{"model": "multi-label image tagger", "dataset": "reaction-diffusion patterns (Gray-Scott)", "train_examples": 95000, "image_size": 64, "crop_scale_min": 0.8, "horizontal_flip": true, "arch": "convnext", "isotropic": false, "norm": "layernorm", "activation": "relu", "mlp_ratio": 4, "inner_norm": false, "drop_path": 0.1, "patch_size": [4, 4], "conv_stem": false, "depths": [5, 5, 5], "widths": [64, 128, 256], "kernel_size": 5, "num_labels": 24, "init": "lecun_normal", "residual_init": "zero_last", "optimizer": "adamw", "lr": 0.00084, "beta1": 0.9, "beta2": 0.95, "eps": 1e-08, "grad_clip": 0.5, "steps": 29000, "batch_size": 256, "epochs": 78.1, "lr_schedule": "linear", "final_lr_fraction": 0.05, "warmup_steps": 2900, "weight_decay": 0.05}
Rows from block 12 of a small multi-label image tagger, named by matrix and row number. Rows with one number belong to one neuron. Each number is 128 + 32 x the weight over its row's rms, rounded and kept within 0 to 255. All counts start at 0. Numbers have three digits each. After the name is the row's rms in percent of the matrix's.
After each neuron's rows are labels from the 100 images, of 14848, where the neuron reaches its highest value: "top examples" is what is common among them; "colour at peak" is the nearest of a few named colours to the mean colour under the peak. Only what is clearly more common there than usual is listed. The data: reaction-diffusion patterns (Gray-Scott).
# fc1: MLP up (model.blocks.12.mlp.fc1.weight, 1024x256), inputs 128-255
# fc2: MLP down (model.blocks.12.mlp.fc2.weight, 256x1024, transposed), outputs 128-255

fc1.38 102:071153135128131080185094092152112123124098133127145120100119098098172135127135114161128142085100088144088118172176166179154096163116166080169127095152127074135090148097117214172133115131123198115136117139180088114121177126151141169142108122130125128087092126161120151130151164119131096135133070158156119101132102148128140079127169131132172096055071102153131135061083165168138189199130
fc2.38 091:166122116131108146164096124080095107139164095058161158078117129168181079136106159117135121175120154172157162058203110154120196085213140107114097112176127127127131144106171125114164144140138177119178160167164155118142117124158101142154135177152105205144133216144119102082170149190121115130087123129166109151205086146162183106166089104103113104101127155148159111163123122117131122175118
top examples: warm; feed 0.018 kill 0.051; feed 0.022 kill 0.051
colour at peak: brown

fc1.13 102:130115153143104162097127115120122109111081230166160161110150156191096125143137156129132164118112112140091087093112130131092110144134083141131122127082144156067110105123130140104141135061144065134154135147144121124100149073150109108109119106147098122136137137124160168097132127123085178230122135163100122158189171114139177151115137172129081138122089136121129134113158179107087143181091
fc2.13 103:100151078177135068139120150149140157163107156148105106159179144126117156146048109098136124125128169119171100142149121138102095162124112154072157127102161169096197126127116167108133166107067148133116129159181132125155118100155129121108127120117124199140146194067111126147061107058136099074153152143127131114084084120094109141147181166140097077142113102088186107116143115144149073100132
top examples: embossed; dark; feed 0.026 kill 0.055; setting: feed 0.03 kill 0.057
colour at peak: black

fc1.304 096:115134116094118108157112179095084099062111122115125116134113065113137145090121025200135092117076098107112129116125158151120166089102104152116146153139137113133143088120144137128177077108155115182087044138140118114147143149082054115160174151120118201151123118138103116137139113116161169160084100173076100139175136156168142137153178178123111143144131131163091157065113074125134152148119
fc2.304 097:156134099109128051102077157145131122132126140164160130090177120119167122152155117082145113148134146152145119121204152136137166138128122144118143120118150127056113139130168099155102136113093125129177225137149136081132142109107096098119145125103122122137135115112103166119086189138190117109107134088176111138132108110086123129176133149104106100180062129077163054203140145111158124160172
top examples: pastel; feed 0.03 kill 0.057
colour at peak: grey

fc1.690 108:158134134107116150116119087191166105119146094157178146093159174172141099155140164130103139095098156142094104052119156158159124120070136149133140097172108126114129120035061248142152165115140078117128145089164115077154120142133183174136131149169058200147084095142161147116125082210176155119093123126068115119065185106111113126137148122084129108109115167068074130165160094104122143138099
fc2.690 100:199127157125139132144099129110123103111150146146139118108119116079170083120142122150171129181117132151127125102161135159154137146150132129160042175186156130170144102147140112124096097112112172095189100132125138105107130167110092138105154163125121130156118095128117171113156107167106144113073138079137073121224131148111143136119056099109048092131110180091101134201163136119097172166117
top examples: dark; warm; feed 0.078 kill 0.061
colour at peak: black

fc1.653 105:042186100037081142169120137127091103112170117113161074071128177148127086173160085163088129140148091175125078158206152114167116140101210059164140172087086089111128125083161123132131112155141152127107095117184145086109123118140135147085094103154158132132121159147082105146129136115082084193147079087109116090130080159075099100101118178070107131159109120166183131057159128159123131147111
fc2.653 120:126111121144056121159105096110080135129152152114136201083119116161135122152067164184139127163108064176148088116148146201136113145156175157116106119156132161097109117139165177112131140170144204113182173147169060164124113095145126186120088171177142156154162197169156138093118136163152132066088132081166167144159111154159155108129091132106105159073134128055176104171082107117113102136121
top examples: warm; feed 0.039 kill 0.058
colour at peak: brown

fc1.488 107:077155116120058099187118166123178121104158177148134097100147116131088112110104163111177143161120118135148147128113107108183203067125209167194104126157098090132143149129123119133106118085132100149128152133076147149114228089137125100111100162119175102064134147100096149159125186151151159093156119132077155131115132206148080138174185150138133178082125148105144115155112136139113121153130
fc2.488 119:146172142089160123123102145135168108126094154148155095122158160097147151114155093108110140101162162122060166139156148123165147136140100142174127124134161120091133218130121102142045160114135110111116089132133124088090104101120091140140180095127040132102065145092117140141129132105172105114135166093154103138166129062081159173126131165192112068136049133048169191084091087099191106161150
top examples: stretched; grey; feed 0.026 kill 0.055
colour at peak: blue

fc1.140 112:133158096129119030138079120075126095157161121102130093160104090083109131114083105127110124115108107106117134150145157156151160038142173143145080142082157112140132104107112154102104105132130161178149103121092085186131212143122106087214193099165129134146139147133106124122131146128131055083161164090131157116133145114141127096168160150119142165156110128159119114076130125104184135143112
fc2.140 116:133106082170133089085075125134083125160154125179109168125153161148137174161141156159165134166096142133184112156091131179145123080092083136125111132116120153080117163103104080106176100124142166122136181163177084099136124129150139086115092105162106152168213149120135118095142130119198130143099107133141165108127121115098127133068142165081134104106084171105136050172141164175071096109116
top examples: feed 0.022 kill 0.051; stretched
colour at peak: grey

fc1.505 096:167119125154139125101161106119139126104063145167182150153128142125105110181108146099082099137139145153090132101098141185108130152155097128087118052122116163122110116077084212142122117139127128130165139105143086080118101080148121104095148129153073125168167141157141201121170119155090192125094147101093117182204155119116154137110144120089116119130141117131097144131124115106181118144117
fc2.505 088:117130116129163140164126147106158145157064128094135074105131144128138127177085114147148089147110146139130139048194095072146147160193148138071177120131164096137145157103073210099128141125137084107080126123084148105145107146120139122178175112050114172142102106149103133135127116123056166106141115163144172080119052124144107189213141147144081017136151128138121174111130104105097169095104
top examples: dark
colour at peak: black

fc1.616 110:148116117111150070131149105114118085066084127140151131114123112121152164190019079124094143078159179127164053107085140149143125000128173172101142111149146117173209136161107101140144115129127112113123147128071104174132157129187130189144100153114128165126111132161111108072137183157137179110174136056098145135127113153120132136144165124121131145115099156029084117149074089207181134132130
fc2.616 124:143182131154122054123112148095090132129184184144092185151161142169160173119170107099145095116174100106139070183082125156142099109138095160116086152178148176094193123158073115098179077146109128178128114131178081134087158103151131177151147122159097077170203129087145121117072104138142131109135139144127155108151121173149122105096129114142172175096157168095107115140103101128063110111135
top examples: feed 0.022 kill 0.051; embossed
colour at peak: black

fc1.618 108:118181130054086125178152085155111104111146169073109108081155138219114075088124113236166124137130126106122173148125160084137108143130137118126095131133221151075141098133145114113136184075139166148087143118166200114177165150098153116135144144134145108145196187137092079085131199139150099110135145088120158108176082133107138164128069181113095177091133104093160142054163164160139155082106
fc2.618 115:118144143164154143137117116154134162169105125171121170149139066086131164145050136105125101133122130171102134174099144162119096205134171154089164144093072038194145115113129139153158107119145090085145112135108196142148121145118129162135097097153138137151105108135133131201170110120129097113139090154095150132049164151173039130128138091130082159140159101111091139101178152118148139062129
top examples: pastel; feed 0.026 kill 0.055
colour at peak: grey

fc1.741 098:119155070178143040124123072123130168129171103064163101125141125111144185151101094146089139145146066124136179155104162139124142112109193142140122120130165104151124112070131126129118157147141168163149133141095170127110167131119163111132166144155116142109186088219109100131172215123125076061159056078173143091126117143153125130136152072126110113162101112147084110153097120226184145120114
fc2.741 088:138126181169115118125044110163106131153099122194105126124210124095117161118106143163169126165055149126157129132144156139117131134127106191111129079101116152131140115146148093107163142073111180086108137125105089063161070135108081085084133112116147147137135117146091117143140099095180046140090137133123081102110125070064096152107118175056083083101135100107181126124208148171091064119105
top examples: feed 0.022 kill 0.051; pastel
colour at peak: grey

fc1.182 106:125014122133124139137129168144120167152131168152082157172182142100106073103116152123106117128111102215117120140078095217129124071128121147169079119166104111117086134119092101149123094105106118118152144145092139181125118120110123112184172096140042124123116121146119109145138150106123014179156102140140152111116090154105128120100125153149106137160169164145151208157147145156125120121152
fc2.182 093:118184101136072089163092095092131157175192123147113172104166150165110077151111102145177130075139097158079101156095134180093136156120128175163168066073075097102114147083152126164080114140164168133105149164136117108154132072089112146200129183225103136146130184171147116163161088119147123112155114164098167101155074131173101171137189076137139153127072089147129116106091110060101072088143
top examples: earthy; feed 0.039 kill 0.058; feed 0.03 kill 0.062
colour at peak: brown

fc1.390 109:153193125153131129119127136158138081079084127090150110154081133121084138110044112117138112166156112134089155058108148120142170089148083163091039109190111127119120159192104172179196174114162156146143138141237116140159094097143105183202146171129145157094165151147074122143139127141109113145125109094088136155154145177146145097098113128137166113145156142055105132137078143127108103107163
fc2.390 117:166158182099117108142072112096118128178122091131101167098165132190185161137097136090113072103139129097073055110143151146171178083177072127115138140167163108099157147085114160144115088140090122096119102122173139075109155060162110149192131134119071114174122161181117115141128049128152159156167123159149169080188122158105137131110126086127141118131103102129094162115119083115156093119109
top examples: embossed; feed 0.054 kill 0.062; cool; palette: dark
colour at peak: black

fc1.319 108:132097020162148124144166151095147100124163108119149143158116133139100147057104166139188097130087109114104150129139108154104161168132117120121178154107123082103142097162117148079215108092142182153062094208167182174144123111094045116149137146121160136123179133146133094101162108129124122095124145122103145215188085164170108149119109121090143139121149116092092084095158163151135115128128
fc2.319 103:123057092147169120139169149166087124159161133124118142132095095180103153133086087151083105132129163125156131097143051101108092106187119122105166096142086107084124157082099163129163165106121080194101158133146141199088110153168226147171133061134178107115159133129100053140098148168095128097124107123129126124083077161161119110164130162132107128122213107179150091110100121144132164145110
top examples: dark; pastel
colour at peak: black

fc1.78 096:149120144150146146130132095131125100130152152163096119166106130143149113125112129101138128103158167225140179126147099163142131150128143106160152123141103155055110118095073166092104152171167108057116147097106184140124157120107134099161135163144134089137125150136130196084222154097108134098154125133102128155179152151056100125143092160149087139148115160102052134119150093148119134087114
fc2.78 099:107175087154091086123162140160120129136166109156124112123105089123141158135139099118093089170090165166185192103130141170108144120123116089080153143106146138111152150089176114146159128166175136215134137174150166116123100126154086081174061133130100139134161183094142078108151134124127121159131092132147153114174137151144095133190073125144108132107104108116168078094147196104136142125071
top examples: embossed; dark; feed 0.058 kill 0.065; stretched
colour at peak: black

fc1.543 103:122163149154138082123127132089146126140119169078160142114129077106155149082140156122109145114201171113151117109157143087151168142145147134124129122054219124173107101154123132140209149135128108102146104149118125152114148086154051190116074173147151141124158148142149100131071103129136119075128197141087122104136103118135154093121125134148145138114134117125115111166045173129077134110157
fc2.543 088:105131151123094013126137133163145125111164087138118128099189083142143134109130112142135143137102145220158074112138154145119113126126115125110116121099058140152128094051179191130088145184166139180110168103138156159138190072092153142209097146106170123133114135120168121112156071156131137129143062105165243078129143115108139115166115137123099119144066081095150133134132131119134116138107
top examples: feed 0.054 kill 0.062; embossed; pastel
colour at peak: grey

fc1.240 106:140100137132117102113095144105106104053153100106094152167166068170160126096084124124145111141166111172120078078169130106155105146059197130081094108113136132109182157151086165143105094128093143100139093100120115136143147123139119132148159155215078161165165142136134122136090140176140062141100124085123159121096135136120109093117122114143147143109063152146104165082049115146169153176140
fc2.240 126:158078106143099118165133160083078098137179096089119165116127126176116098109067147110135102141162111110165107146134103137115133070155138080143091149198136158097117129134134111177097140151089138139194142153200142136057167063150159161147113146153132164136172187103146076083084138191177141093088092100184121171147088161153178064082110121153133191133104152149158100154096089133143120177140
top examples: feed 0.054 kill 0.062; warm; earthy
colour at peak: brown

fc1.733 115:097145095122120151144134065090115121148063159160122147076125137127108104127125135123137085124126143144044081175103098172130146191113133097101130108125110155092169112111093175103090151130086136067168153125097115202160114094159114064100144140143087176161181130124159158122127108107131146122068163105092087151166152123115089144121088111093137108111188078139134151111144161126150103104118
fc2.733 117:138122110124121126170116094084178147150102150102137091118135108123124110187071109132115126099136145151099131057202143082144129179187150142115144099093138075178165105104121187121164123129122121120100134140088168147164129150130133101119138149069149162120089106175085118154164096112035157117114127150106136111144094185172107167218130077111062024114142127163122101128133108100099160114101
top examples: dark; feed 0.078 kill 0.061
colour at peak: black

fc1.483 120:099123104136139131133129103107098071108104108058099123151076090146139135139140148194209101092102164183131153091159124098133182136112090078081075118123153158116164130117119120120129177119110158155130106096118153163136103130121117055122099109128140137125163179138097121165116122133163054139097130155169122168255094155095165130115116130118075160091104089137182147090097218135109130133125
fc2.483 159:095101144130085095120095082111124143136108123115134101145145089132133211076090109141148146139099131116147117158109179171141086168137099152118109153123174106134112118156092129124114107109092178174083154092160149192109120160159135177138154133090123148132157149072159145112103143077168165079113154081158108127159133155083138189161072125135098102043197111078150115152093111142127134068144
top examples: pastel; feed 0.054 kill 0.062
colour at peak: grey

fc1.17 116:159133161172119099108131106112132118143067149134092136145125134118124104150134124150097124088127130141128094081106132140142187172106143114089129071148142152113141100105078165146150106098131070113143131100084098155130136129050118105113088172117043123152113082192143138133148114146074183149117124140109106140161195079124131169158121125081112176111096181146094179082041123137184147145148
fc2.17 135:149135157100095107149126108094178107102185183102161094078098112147141119157091108131128171108103160194121100055186187095140159194140082115184077133138129081165141075131158165155083124117073108169135124106100146159126167097112121166150124185060146149116101146159093140109164104105058144110117165112070104098187131192133181142186099078119081084086116117124150121190103127108119146161114
top examples: feed 0.054 kill 0.062; dark
colour at peak: black

fc1.684 093:141091161138067036100144098116178104111163165138167117153112098117184114135116082137083129154072157124142172095207181121131142099147192156160140128110129125153119102098117163094146135088137069134111192120152151157174176068118155133099147115138150152185176201129106160113121157123087109101134150046150087065101148127127128174163047124153170115047182122123106114169063133145199159098128
fc2.684 087:109122137111136169096131136155157066114067162142153063170064118104098152124167101157141127128146126125105158161117157168172099141131143098090108156109146124130131153147088087108142106108160136091142098149105118098134113152165109069117095078117113160116112103100119138116137132083133116162078128125111095180144123102112096193121110141152114081094134150163131157114183140140104185125104
top examples: embossed; feed 0.046 kill 0.063
colour at peak: grey

fc1.710 107:156067130121153116111108135135140133073186129154091133084093161148111127175106072143139117126140068151133171111078165141149135040134140084079118131129131135126152116154120159107160139109225104172121100193081191103136128118132153186234123099143013110139116119161105105081162138154093144159178089082129123211108072157100089089160140146069123083131106101068118179184124142099121132103155
fc2.710 122:150174097130087096169128087124122129154208226138118167121137111125119121164083098123109141121140149155119173071150164150129101194107108159138128104128137098148174076144151127134138152131108178160177106119121150122131149109081113162127110187179185137158120116099084138131151130107064131095136132138098101088196120197160122125133117097146092116187091152077139065126142117116065138127101
top examples: feed 0.062 kill 0.061; dark; feed 0.078 kill 0.061
colour at peak: black

fc1.438 112:125135095096130155166126096105056076138176135016113122134123111139136135137119093190115101113144119125128119120132155131126152118103138127103155139125178161094175084173130105069128150134138153140095109137120227112196101167120123141140172119122157122159137167149085073123136185164122067114133129132149148137190106147133119179147092202106063176096101149102136162071137150152154146052131
fc2.438 118:103104117172173098098108135132105145167073121182109168134160094126155153090092122117175111157116129159135140206125159191123128151134132180089162113073121071145131121136089160112163112104131144110139154117172186127161099173114129115101157107153141109126152075136132149186136133116183096119136104181113159086085154126145062136143139119101104086150173126125105106137179164149099106058145
top examples: pastel; feed 0.022 kill 0.051; feed 0.018 kill 0.051
colour at peak: grey

fc1.306 103:128102156130104102096112082050062129115123073144144114079161125146091092153135098137114174092159067103128026074209152162120122153128097106153096084119105184133128136085115147121114111126108113179152126104079099101139116113064138046129109081204048079167163084176176121137119117114136130195101130076173134123134145132103118087079130117089135128149131149116138145118148117118120105090152
fc2.306 110:113158112133173102092099127147071117154149125159086160098167147153182196154143144208098165143120091114144116152104097183113153100092094197141168119083148137093103171081108123135105118122148147124101170101163119089125089154118140157180149097186119108186162155141142124130143108119191135108202081144144200106152115105111167161113103158128147138118084100133144093117101157118149090113156
top examples: feed 0.022 kill 0.051; dark
colour at peak: black

fc1.230 114:102159096034120127180109100109081058108133132095175199143110105127121121128112098139159097124127176138155134095135133165126147088134133127181093137122137139130161101099124123093119136070181158100125096143145137199127188124155079146144140136116124101168113177147119137087152150172067138154158094042149169170181094177109115149147109188095142149145139143121134155061160123135115153144077
fc2.230 111:089077146155123081095107099132097134151148198154126151129140084129166186109115069133161124103118140142105090168156201165130102173150107151100104158098141108104123133168089159114154068078075190122105163106157160142114081165130150094084143096169131111078144122152075158134147114110129167144111110162093136120101204174129094126128126114102087100172153122133157059167164162136065132108111
top examples: pastel; feed 0.026 kill 0.055; feed 0.022 kill 0.051
colour at peak: grey

fc1.167 112:105072175126111113164067210142076136091128124128122083073071168131143101084038111156110138147143174128140134103136129180147147079123079183140125133125118052123143145157111123148099189089200120163172117117119133120122136112167143096101090118191114187129149165124118155113119126179173064132111125114150097092102145114100115113151148169120169076128150097115110164115133139154123179099160
fc2.167 118:083093121155165134103105104068104140114141151103144126129116104121150128146137162176129145183110142175194137127114136117125118099143166141102067163134157163149145123122131167118181114113127104161142213112122171174163138177141154109094121114087091161145167137165160162130121129154147159104090113143164151124126121164144096118160143137085089103106147160105150047204126143122107149114117
top examples: warm
colour at peak: brown

fc1.39 110:154091120151080131135152099127139134116172131142122138159143165165131097188176100119131100123173133133168156141143131142158103092139112044111145078168132140148165119116148075133104106112141064151132074144099117156138119120110119104129089124116108126131136131199094161046153166137086106151171120053142082181145134173118137136146148123104090139090071209092105150156093176110150111126159
fc2.39 151:184155186093134145158085079074171152103140133160125132095166142085146137163119139085106118147116158149115131072155155119176153155151088133173086154166141104196162132129160146084121091113093111107100146117093112088149156102111107128124171181114128110167109107168077144174154098122075106148096175145103121079194122128077155147125133063066087083126138164080067144180133141136100143132100
top examples: dark; feed 0.078 kill 0.061; feed 0.014 kill 0.047
colour at peak: black

fc1.628 111:149166220147089136123122192157128154141130147150157135084106135086147137152138146126117165124141142161153115185103129137130120113138123124128125069136139161159158115111122138226118179138152105099138108106096120121154152122107159104145143106141041058130113142149137183116153129150127144195157114150164105105043202130095087130144128149117157096123156145086133145159072152130097145128171
fc2.628 131:170127156151136149143105083092149163081165102149076086106135123081141134170111104127146104128085193159113087092159153095139138131138117107106090176169145143192187131089149144069166067102119147128031134136102124117088148134154111098114126143093086078121126084157117146129129080120068128155079150168104123090111178158130122113146103100076067104120222172102051142184137131100073179157056
top examples: earthy
colour at peak: brown

fc1.97 098:146191093119135114120114173109091092137114169100105112170172095117150127125121096130134118119105095127111113092106130108153134121145130114066093155104099154112109188161106112132116114102212126188123048141141151125189117089108111170243123157156047111118128139172105067113163115137102165102158096048094160150123136131121124117144089166088157156154068123045111183133175157139138111076129
fc2.97 087:092172132131094094161183124167072095087189176116141123149066098132108057083111105152174126129131093154131179127124117131185097161108096102163128146159126152125125105175120120136070149135136157196167138064137148166050163120089106179107129143143187130118114170066124151084118147169093127097142100029151113147194132135164118082123085100159136202147095100102168108169133079099117151137162
top examples: feed 0.062 kill 0.061; grey; dark
colour at peak: black

fc1.722 093:113090125126101110140105173132130146182126063102126157128111075156186131160156154163119118132141103143128183148170121107178089116147084101132034117148088124131210100119126140146146136131152123139173085097171120154150134142060113103169183128109120193062234181079107175185166191169098155067180133118114097180173193106101135089071116163137125097127106201085112152099127156093137105118123
fc2.722 079:137132098135130151124152124139153123111133162137149111136080110120138150113136118130116164136089145113156176122089074166075124086092150093107185127135121151164100183066134121071130140098162164156103132131130132094137077124144166167184073139149098122088132170086151112096123124124113188177149097175140113134118095103089139136119128124138149139102070109126156169087111214098137159191078
top examples: stretched; feed 0.078 kill 0.061; earthy; setting: feed 0.058 kill 0.065
colour at peak: black

fc1.344 108:118132183150116093144036125125085064099193128158157176164123138139150111105163081118101145083200068114061127086122166172140157089134132060163097088104139098114050126099138165102082146127143127155155113089143128100091133135121093092135161098173120128132147205159120163103117163149120130149097111148125097103134158151137169089128141216094111106137085138165109158100110144116188158199153
fc2.344 112:159106104145133122154094145066059127137161135160158138123199141138146122146078142100150089156141121109131107116185119131141151106187133146129082147180181164077175149137128155144116136102070121108202122162189128104100120110126076110096159114141084196170139134104101147116105152161165087063074157126196110153129069147119120103114125161117098117149093145070159092151143103108142113152137
top examples: warm; stretched; feed 0.026 kill 0.055
colour at peak: brown

fc1.406 111:075148173107102106134054145120066125093104154142148151133108126097192104105100106117112175099153140165158114131117118169124158052112165100135182080112084104152159169054136155216112154140156087067162074124083124090111147124168169155188097137165079098088088126149106226156118138174064173129130116121200129134065153110100103072196150151088167086105113146117132170101097099117119158126139
fc2.406 103:149134096110191144169074140004166126108095095114167076111122134097193132191091119092121151123122136150098111125118188063140128139179154135138110156131150117188159107130123191095173114106138065102109115114092121143114145135129135156123168131047110155097108072171142157133147110110072132089104161168137159136051139167139116158183164123110104106146255172102104127136113133068138167147130
top examples: warm
colour at peak: brown

fc1.743 106:136166128148104112124116102170156153134123122172157139108158161181125084171178123128088095101182094152120090189155152144153089182081131063141143094188095132114180107067106197140089172106139110074089140126205092114093109122092133074091113115168100096141143099160155137087137125094129161093192099076102082153107097205141069117065097117092154068162103131170082151139155171111152136099121
fc2.743 114:201141169134129132179097123065118128152135099143133141088130159131134120144143127103167101175076164149128114060193134137170174125180126135091063142175170108177156141121123117085130090109133144113150110134139122075149136145135099107159156171121108129195119106132124144150159101157072152127103130144157150075203105158115108154134113097105094055123121167117082172195151138148064171124092
top examples: dark
colour at peak: black

fc1.286 100:139164152162120027126111118089128114124134162097168160134166043118183173103157143122124161113172214088142144107124157081169165153117140149130123148071171110176126123167143144181184159119136104101154128110106114154089141101133063142144118164106157142127168155142130115125095107111155136066156192097070135124142158103166125127144128134156163131148123141144118100115027174132090143139101
fc2.286 092:106131136119095023128126135161137130118160084135125144098195085140134121108137112137133145126106123234150064123138151138112104124122119136113132106099057144133124088057183178136094159184178143173121159122146152167143192076090161132198100144115167124138124133125173112112150084158136135122145051099160255079127142127129136107168119132122104130142067078099158121126130120124142117131115
top examples: feed 0.054 kill 0.062; grey; feed 0.037 kill 0.06
colour at peak: grey

fc1.655 093:148172139123151037147141099115103057099069099079137116118100091085220150059111051165146082156106103113140143145175146145098175141077097157099172083082118111118132105162117130083168139105148129154109049150124151161160127157090084083147109147150127129153157157141129114097122106133178101162090120138133110185148179161130091094107106180138155151124120181159056115092069093110129150138149
fc2.655 099:157129134082164107101142205079133063119130145116160092088119096118199123175154107121093118124163128147105102101166116107145161124122109091142140187149168106107122167126162125184048083116112087137161156103123175100073177096119131153139153114085076099119109159148163161110115159157170157124132134046139119161160171142105145115152100121135121142156049159093121100158102127080207148167150
top examples: feed 0.054 kill 0.062; pastel
colour at peak: grey

fc1.9 110:130141121096126125112121133100147113100163139106108134160074163118125138170120145115121148139089043174125117114079121092124141062110161081148105127148099193147118136113155140157187168078202088099114103130111120127116105106135113227194131147132122131122097116145050108124163206210168083146195082116126079157122113174059130128136114102159131092094118139106137119155135137118147142147124
fc2.9 108:080134095092070138103188112151114109101138141099146101152072110132100127097140167124118115137156130129136191140164093119126117192153140088123155160113146131154111111206131093153115169155112134144126146119099195153117166160081083099074139125101201137143122113073059137127114189141098112125130102082119069166138099133150080117160110120152136170129167138165126065109215116177120171127152
top examples: feed 0.062 kill 0.061
colour at peak: black

fc1.493 117:175122203071102126138122125167125034161127129122206150135128092131169138154128118110163095160085099150164156079189169077255128126136140095133170132115149147154139135109123139156117175127127131131162139114141103153165127128151151095143110112131133119124144123152096134121121129133087095160125129043055132170145133133110155078167077202121135123157120157119175173146129166104121093180093
fc2.493 111:130073114131158086120139151178122077131134154127169183083109140158104058157154089104155148118084135121118037101122118127165135103139133085114107173127127126112116144122145076160127055153090140174102171153143110153116180151140197114144085101121142125163144133129146171096081150150125182100081079062136126133154160155129124149170104139139119161159070094108124093190166132152131153163130
top examples: dark
colour at peak: black

fc1.359 099:125121170143138052138127152101083082106138115078110087138127084121172134102124066159122082102139180107131150134170152130126165152088112134086182125131131126136134077119122133093161163151134085150092089145132163102137132157144085072106080199143131113157122116129152106104114086125177101135130156141109132193142155151144124101121113166134118201113161164133081143108061113115150154086166
fc2.359 113:127130156067150103087153167107140052088167156111153083085129068131168111167159122130082140119161144168130126108139136139139158141089111074162109166129157120112118136115185124192034110135113113168146176085111174124079168106110138162149116132103112096109113146148165158078141156156149159151140114057154100161159161116092172122155072120140122141152031138110127097164091149091165160178127
top examples: feed 0.054 kill 0.062; pastel
colour at peak: grey

fc1.11 112:116111163122155110135117174072069145165050088121131115118143097118124154107091080146129163089157101131081143115143132183135170134138109144102102084140111129147119120103105145174134125110153139139182177113078126184152119103139094078130143177145098138149106141121121170104118082035173187127190161134160151105180222127087130107134146123175125102129160143068112190136104122151141099113157
fc2.11 120:104131089127099098102122133119127126143135161093157139135125140186116116123089119144139165099157092091115130174071158101095110157076123151159207117064125112125057117170100133164129130181128144160094169109159144158151130158096144155138130128175145148111131178114154159143129165101180162101201098133102152124103096125158125163140172104141192171129121123171144086087092129113166103070176
top examples: earthy; feed 0.062 kill 0.061; feed 0.03 kill 0.057
colour at peak: brown

fc1.303 107:127028131125141104152144089091189071105027087108128146137125125131156128139132140138120078104105169091113153132110137129152178146152112167168145093021102093107142168121137178124203094128116162089096123116109109156156169119141172117113123109132106074105221129113123137103140140146137157150078157107073164135196079111113149140070145118156086195107215103123146102144110189087121150178116
fc2.303 096:132129143176043103175136077151099196165181106147098190122160170156104105141065111115126116124087113109105121104155124132098140172180091171120172118123117099127152114164120090148153133111085160137111101133144112116137104117107075120120118138159187114192134138124100152161140106097107131086125157213082119107179105188168094132155144141102125137188162099116156129113168119155065079092121
top examples: embossed; pastel; vivid
colour at peak: grey